python train.py --model="contrastive audio-text model" --text_encoder_activation="gelu_tanh" --init="torch_default" --steps=10500
Rows from block 5 of the audio encoder of a small contrastive audio-text model, named by matrix and row number. Rows with one number belong to one neuron. Each number is 128 + 32 x the weight over its row's rms, rounded and kept within 0 to 255. All counts start at 0.
After each neuron's rows are labels from the 100 clips, of 14976, where the neuron reaches its highest value: "lies over" is the class under the peak. Only what is clearly more common there than usual is listed. The data: drum patterns on synthesised drum kits. In brackets: how many of the 100.
# fc1: MLP up (encoder.blocks.5.mlp.fc1.weight, 1536x384), inputs 192-255
# fc2: MLP down (encoder.blocks.5.mlp.fc2.weight, 384x1536, transposed), outputs 192-255

fc1.391 [112 108 156 116 154 132 108 103 121 116 172 112  78  70 146  88  92 111 151  97 100  94 146 127 129 168 132 122 188 131  86 119  98 119 141 109 112 145 148 143  97  70 167 162 100 115 124 124  98 112 101  81 163  46  75 135 152 141 149 179  99 137 177 144]
fc2.391 [128 148 115 107 170  99 112 120  89 129  78 140 186 118  90 111 116 184 135  59 154 155 142 118 111  90 115  93 127 116 163  83 124  69 126  71 136 177 147 109 128 115  28 203 129 168 126 136 128  68  40 119 170  79 119 118  82 163 140 170 125 128  72 114]
lies over: clap (33)

fc1.429 [116 168 156 157  72 101 104 115 141 117 114 162 146 140 188 185 134 155 130 126  72 153 193 115 169 104  79 172 173 138 123 189 165  59 173 142 162 133 133  98 171 111  87 165  88 118 121  96 159 131 146 146 119 125 137 147 123 123 136 111 132 109 182 169]
fc2.429 [165 125 122 152 105  87  92 149 147 157  62  95  84  77 120 158 135 179 108 134 172 159  85 135  97 177 165 124  77 173 117  72 116  68  49 145 117 130 141 187 165  83 149 127  84  91 132 100 131 131  86 159 154 118 127 128 154  87 106 181 145  72  53 133]
lies over: rimshot (42)

fc1.1 [172 142 137 159 144 135 103 119 117 136  77  90 135 122 126  82 135 163 144 127 108 134  94  80 164 149 156 147 186 112 113 132 114 171 118 100 115 142 208 190 168 135  91 118 126 129 172  83 128 125 134 137 120 151 143 133 164 103 145 144 128 202 101  72]
fc2.1 [163  73 109 169 112 105 155 157 134 150 145 130 122 144 146 125 130 138 104 153 146  98 131 148 231 149 125 181  97 208 127 116 224 136  65 107 125  78  53 140  83  64 162 114 117 113 103 106 152 106 142 147 172 109 148 136 147 119 143 111 173 162 111 131]
lies over: rimshot (49)

fc1.218 [160  79 132 139 125 106  81  90 151  77  65 132  80 105 125 136 107 152 148 152 110  98 136 166 133 177 168 190 146 100  83 169 162 146 115 113 128 138 162 181 117 138 120  98  87 120 103 185 132 176 156 173 163 104 129 123 122 131 117 134 144 218 117  62]
fc2.218 [ 71 151 166 141 162 160 126  97 155  98 208 112 117 148 142 135  98  85 140 120 142  89 113 117  99 157 141 152 102 153 158 153 129 133 144 154 126 144 100 171 162 162 131 125 116 150 139 131 141 117 146 120 128 155 197 184 153 180 138 180 123 145 159 134]
lies over: rimshot (34)

fc1.550 [148 127 146  73 116 184 134 145 151  56 161 146 170 125 160  87 164 131 128  84 110 167 147 185 109 183 105 120  73 143 123 140 147 123 169 117  56 146 109 149 135 141 114 141 157 136 166 103 141 171 151 139 114 176 133 163 104  92 126 117 125 130 114 168]
fc2.550 [ 75 159 169 135  95  81 129 104 174 113 124 176 139 102  82  72 159 113 141 109 106 153 151 117 123 155  88 109 123 163  80 137 112 150 170 118 201 155 145 105  74 104 104  69 171  42 211 132 104 111 114 120  87  81 156 138 146 142 128 154  64  77  38 168]
lies over: rimshot (36)

fc1.373 [137  88 128 133  98 113  44  93 159 100 112 175  78  91 128 130 131 148  62 107 128 155  88  93 106 133  56 145  88 125 137 139 111  95 150 124 145 125  52 135 137 127 127 149 135 153 150 130 137 114 112 140  67 166 165 133 157 140 121 132 131 136 154 137]
fc2.373 [153 182  40 158 107 123 123 182 127 154 120 103 131  98 164 166 190 151 143 157 135 185 140 157 164 123  94 118  96 179  90 159 139 196 104 193 107  73 135  99 162 177  89 139 117  93 154 119  86 159 126 152 125 130 151 131 177  96 142 182 120 157 134 176]
lies over: low tom (41)

fc1.208 [ 83 125 132  92 152 222 109  96 100 220  84 133 103 119 112 133 112 115 201 154 157 133 126  51  95  97 115 178 130 104 117 161 115 174 131 164 188  65  76 144  49 103 143 135 120 152 131 117 137 146 192 185 153 183 115 189 152  98 105 107 181  92 124 171]
fc2.208 [179 127  66  74 144 114 138  89  98 115 109 104 185 121  54 166 170 180 157 122 114  99  99  96 104 140 130 112 126 108 123 148 151 150  67  53  90  97 157 185 143 194 116 124 145 166  70 189 129 140 176 132 120  84 117 135 148 123 124 153 117 145 163 142]
lies over: rimshot (41)

fc1.313 [122 152 146 172 136 176 107  86 108 107 120 151 103 136 109  96 123 187 172 138 130 121 147  96 155 113 100  86 185 136 101 141 128 139 154  85  65 112 100 136 177 142 154  59 113 142  96 114 118 139 170 121 208 108 139  90 150 126 118 148 162 152 139 163]
fc2.313 [118 159 134 111 125 159 144  98 170 124 123  77 128 141 117 135 166 131 108 133 116  89 143 147 139 124 133 182 108 163 116  86 137 144 121 140 125 113 137 153 100  70 135 150 119 147 128 131 145 150 123 128  75  58  89 112 142  87 107 119  76 108  99 116]
lies over: clap (43)

fc1.702 [110 129 143  95 128 136 100 108  89  89 120  91 161 132 137  80 110 102 163  99  88  99 143 185  81 103 136 120  86 159 113 138 154 160 138 167 186 103 169 131 126 121 177 144 145  37 152 131 107  86 129 121 121 137 129  77 176 134 111 130  83 126 148 165]
fc2.702 [140 116 143 115 163  47 112 108 132 193 102  76 145 110 117 105 190 143 144  94 171 130 132  91 110 156 141 120 130 129 143 106 142 121 141 145 159 175 152 122 104  95 152 102 145 134  96 136 148 185 133 144 108 112 140 162 137 152  96 138 165  97  98 130]
lies over: closed hi-hat (51)

fc1.534 [129  69 138 155  78 152 107 155 123 106 116 148 180 129 154 158  92 114  72 148 117 178 123 162 192 101 126 124 110 132 104 119  70 161  93 146 145 112 115 101  74  93 132 119  68 106 141 142 111 193 115 133 151  35 144  83 159 128 137 119  92 121 147  62]
fc2.534 [140 171 112 133  36 111 126 134 121 106 140 155 103 114  93 174 152 113 167 116 105 182 138 131  81 181 103 110 123 169 138 139 113 106 110 106 103 118  85 143 168  80  99 175  99 110  96 121  80  98  70 114 131  93  85 141  69 165 150 160  81  77 136 124]
lies over: kick (43)

fc1.291 [131  78 137 168 129 142 110 121 152 121 132 143  62 135 136  90 100 103 119 165 122 148 133 135 157 128 131 125 133 125 165 164 119 116 100  47 121 111 145 127  94 140 141 167  85 154 144 220 120 152 110  85 121 126 159 148  92 106 101 142 145 100 127  86]
fc2.291 [149 195 140 129 122  98 111 113 140  80 142 126 107 108 142 151 126  93 131  67 151 122 140 149 143 140 144 114 151 175 108 126 171 177 114 149 118 138 108 115 139 155 101 123 101 144 129 123 143 108 157 142 200 123 113 126 164 171 163  83 104 137 107  90]
lies over: kick (51); snare (28)

fc1.75 [103 131 141 114  98  88 165  81 122 181 166 155 125 113 112 153 154 108 101 174 152 111 193 116 128 136 127 188 161  92 119 127 161  93  94 113  80 167 122 115 149 155 133 115 139 140 143 125  75 122 129 155 146 152 155 110 103 104  71 152 143 132 132 106]
fc2.75 [128 144 193 183 103 132  80  94 140 137 127 127 128 109 155 109 103 127 142 114  91 124 164 172 154 114 103 103 152 141 131 132 136 155 116 153 110 144 143  89 120  93 107 131 133 162 133 170 202  82 167 128 124 155 135  99 140  99 113 139 168 128 191 126]
lies over: kick (28)

fc1.220 [161  82 141  35 138 118 140  97 136 169 103 153 164 159 129 149 125 118 131 122 140  70 115 118 142 138 155 104 121 151 130 151 107  77  93  64 119  93 117 118 131 143 109  55  86 109 129 123 146 145 222 120  98 122 148 132 164 140 113 138 126 192 106 143]
fc2.220 [106 192 124 148 126 158 164 139  92  93 130 142  85 154 116  97  85 165 126  86 161 119 147 122 132 135 107 154 210  96  72 109 181 120 104 146 145 165 109 146 181  78 134  97 128 151 161  93 124 123  81 137 163 183 164 129 153 111 126 103 138  80 107 165]
lies over: kick (43)

fc1.548 [124 108 138 167 125 126 127 146 138 135 157 101  71  95 111  84 112 115 195 119 161  83 179 133 122  80  92  73  75 140 175 103 185 156 142  97 132 109 107  99  90 134 117 119 138 131 106 169 156 145 181 190 167 102 133 166 138 108 144 134 161  98 139 117]
fc2.548 [119 135 132 139 175  99 117  78 126 139  87  61 127 111 182 132 134 163 183 132 175 128 167 126 100 126 158 170 116 105 131 130 179 119 145  87 157 179 148 129 169 138 132  61 143 144 133  57  82 136 141 174 177 122 140 150  99 158  52  83  87 113 147 183]
lies over: snare (49)

fc1.42 [126 105 102 134 117 130 118 109 101 153 144 101 103 117 156 108 120 113 165 113 169  77 127  69 137 147 159 145 138 108 126 147 186 145 117  35 106 103 133 112 122 162 189 130 126 125  57 114 175 166 162 172 142 166  97 139 199 172 171 174 128 136 147 129]
fc2.42 [147 115 118 132  88  36 109 117 137  77 124 126 112  91 142 115 169 171  96 163 113 160  81 148 168  63  83 133 132 108 137 113 113 126 133 131 185 131 153 115 112 125 151 103  91 149 153 117 192 114 137 168 155 146 143 104 141 128 139 132 168 120 115 113]
lies over: snare (37)

fc1.297 [ 92 102  79 148 152 115 104  88 139  69 109 205 144 155 173 133 119 106 146 122 120 118 135  85 135 102 103 214  90 139 139  93 124 118 130  90 137 114  69 166 129  96 157 138  97 174  99 168 117 166 163  77 178 156 141 146 130 127 142 205  82 137 148 172]
fc2.297 [153 143 192 155 129 143  87 160 153 136  87 175 147 136 106  84 117 122 165 111 133 142 135 149 129  99 114 173 143 101  87  94 137 145 137 132  45 100 139 109  57 148 161 183 154 119 125 112 197 120 147 147 151 118 111 121 166 136  88 141 117 123 111  72]
lies over: snare (25)

fc1.295 [138 157 109 126 133 150 116 113 157  97 109 184 145 149 207 101 121 102 185  89  81 147 109 165  84 169 111 134 109 103 158  83 138  97 101 150 152 113 122 156  72 171 104  49 140 120 129 123 139 153 161 177 182 144 101 130 102 182 151 144 136 129 152 178]
fc2.295 [ 97 131  99 140  82 140  89 124 128  81 100 147  45  82  78 152 130 109 128 131 138 187  92 141 192 122 135 115 183 102 105 154 139 107  93 102 100 115 130 178 143 204 152 105 169 130 132  95 136  57  84  92 119 100 117 115 145 127 156 135 140 116 186 143]
lies over: clap (27)

fc1.626 [ 97 176 128 195 162 110 127 169 172 172 124 113 143 114 142 162 116 141 110  74  94 113 121  56 127 114  72 175 118 205 162 157 143 179 116 156 121 164  86 122 130  87 108  87 171 111 111  82 127  61 126  91 112 150 161 185  96 161 160 125 124 123  99 119]
fc2.626 [147 131 115  80 170  90 117 144  66 119 110 104 144 153 115  61 195 106 127 190 133 125 146 136 130 128 157 125 104 137 136 186 152 130  97 148 122 138  91 155 177 142  74 141 177 204 157 161  77 110  87 160 132 180  85 134 108 128 144 102 159  81 111 101]
lies over: rimshot (26)

fc1.18 [187  69 121 131 135 135 104 104 139 108 119  94 144  79 116 137 152 153 131 143 199 153 130  57 104 138 143 137 106 152 114 153 179  95 155  85 146  82 111 134 166  90 144 136 125 117  95 121 110 133 131 116 142 121 132 122 110  91 154 118 113 160 114 188]
fc2.18 [210 107  79  78 147 173 113 118 115 159 124 114 153 115 152  90 124  91 117 180  83  98 139 157 132 169  98  72 154 138  98 129 130 108 134 129  19 151  26 126 122 141 155 114 128  95 129 131 180  90 112 170 150 119  79 141 136 113 159 103 143  87 128 114]
lies over: clap (25)

fc1.58 [164 144 146 153  76  68 142 107 108 114 151 155 118 144 114 133 160 162 136 166 171 175 136 115 111 126 132 116 135 117 150  73 117 138 144 147  60 126  69 139 117  80 121 131  96 133 129 136 100 127 124 121  94 174 127 117 100 116 138 120 115 131  96 141]
fc2.58 [173  65  90 138 116 124 116  60 141 138 114 169 170  85 121  96 168 135 152 121 106 117 177 104 102 157 104 100 125 110 109  99 129 137 143 162 131 135 103 215 124 130 116 152 119 114 154 104 130 120 147 107  99  55 162 114  95 202 113 103 156  68 114 126]
lies over: clap (29)

fc1.368 [117 154 146 169 123 138 133 143  93 126  95 144 119 151 155 141 162 115 153 130  98 147 174 162 139 142  83 142 147 144 196  81 101 137 137 104 172  75  54 126 154 151 173 129 103 181 163 113  95 127 112  84 167 131 123  89 143 122 102 182 133 128  95 108]
fc2.368 [166  81 115 118 111 164 120 122 163 144 134 128  73 114 127 166 154 145 142 139 146 133 168 116 164 132 168 111 130 115 130 137  99 150 167 169 154 149 122 141 185 126 102 152 159  71 117 120 123  69 220 179 133 107 135 111 118 142  87 186  69 139 178 175]
lies over: kick (25)

fc1.175 [114  58  94  56 144 121 109  45 164 139 138 104  92 140 116 129  92 159 106 118 137  78 147 219 182  62 150 178 197 117 156  77 118 136 112 161 146 124 107 123 162 154 148 111  85  84 160 150 124  86  98 106  98 164 137 149 124 168 128 150 120 158 119 120]
fc2.175 [125 155 137 156 130 122 100 117 166 133 139 157  78 141 102 156 175 158 128 111 160 220 122 100 134 168  89  95 148 175  80 138  47 139 135 149 134 135 124 145 140 116 140 143  82 148 120 127  95 134 142  95 100 121 101 112  68 136 126 171 145 137  69 135]
lies over: closed hi-hat (25)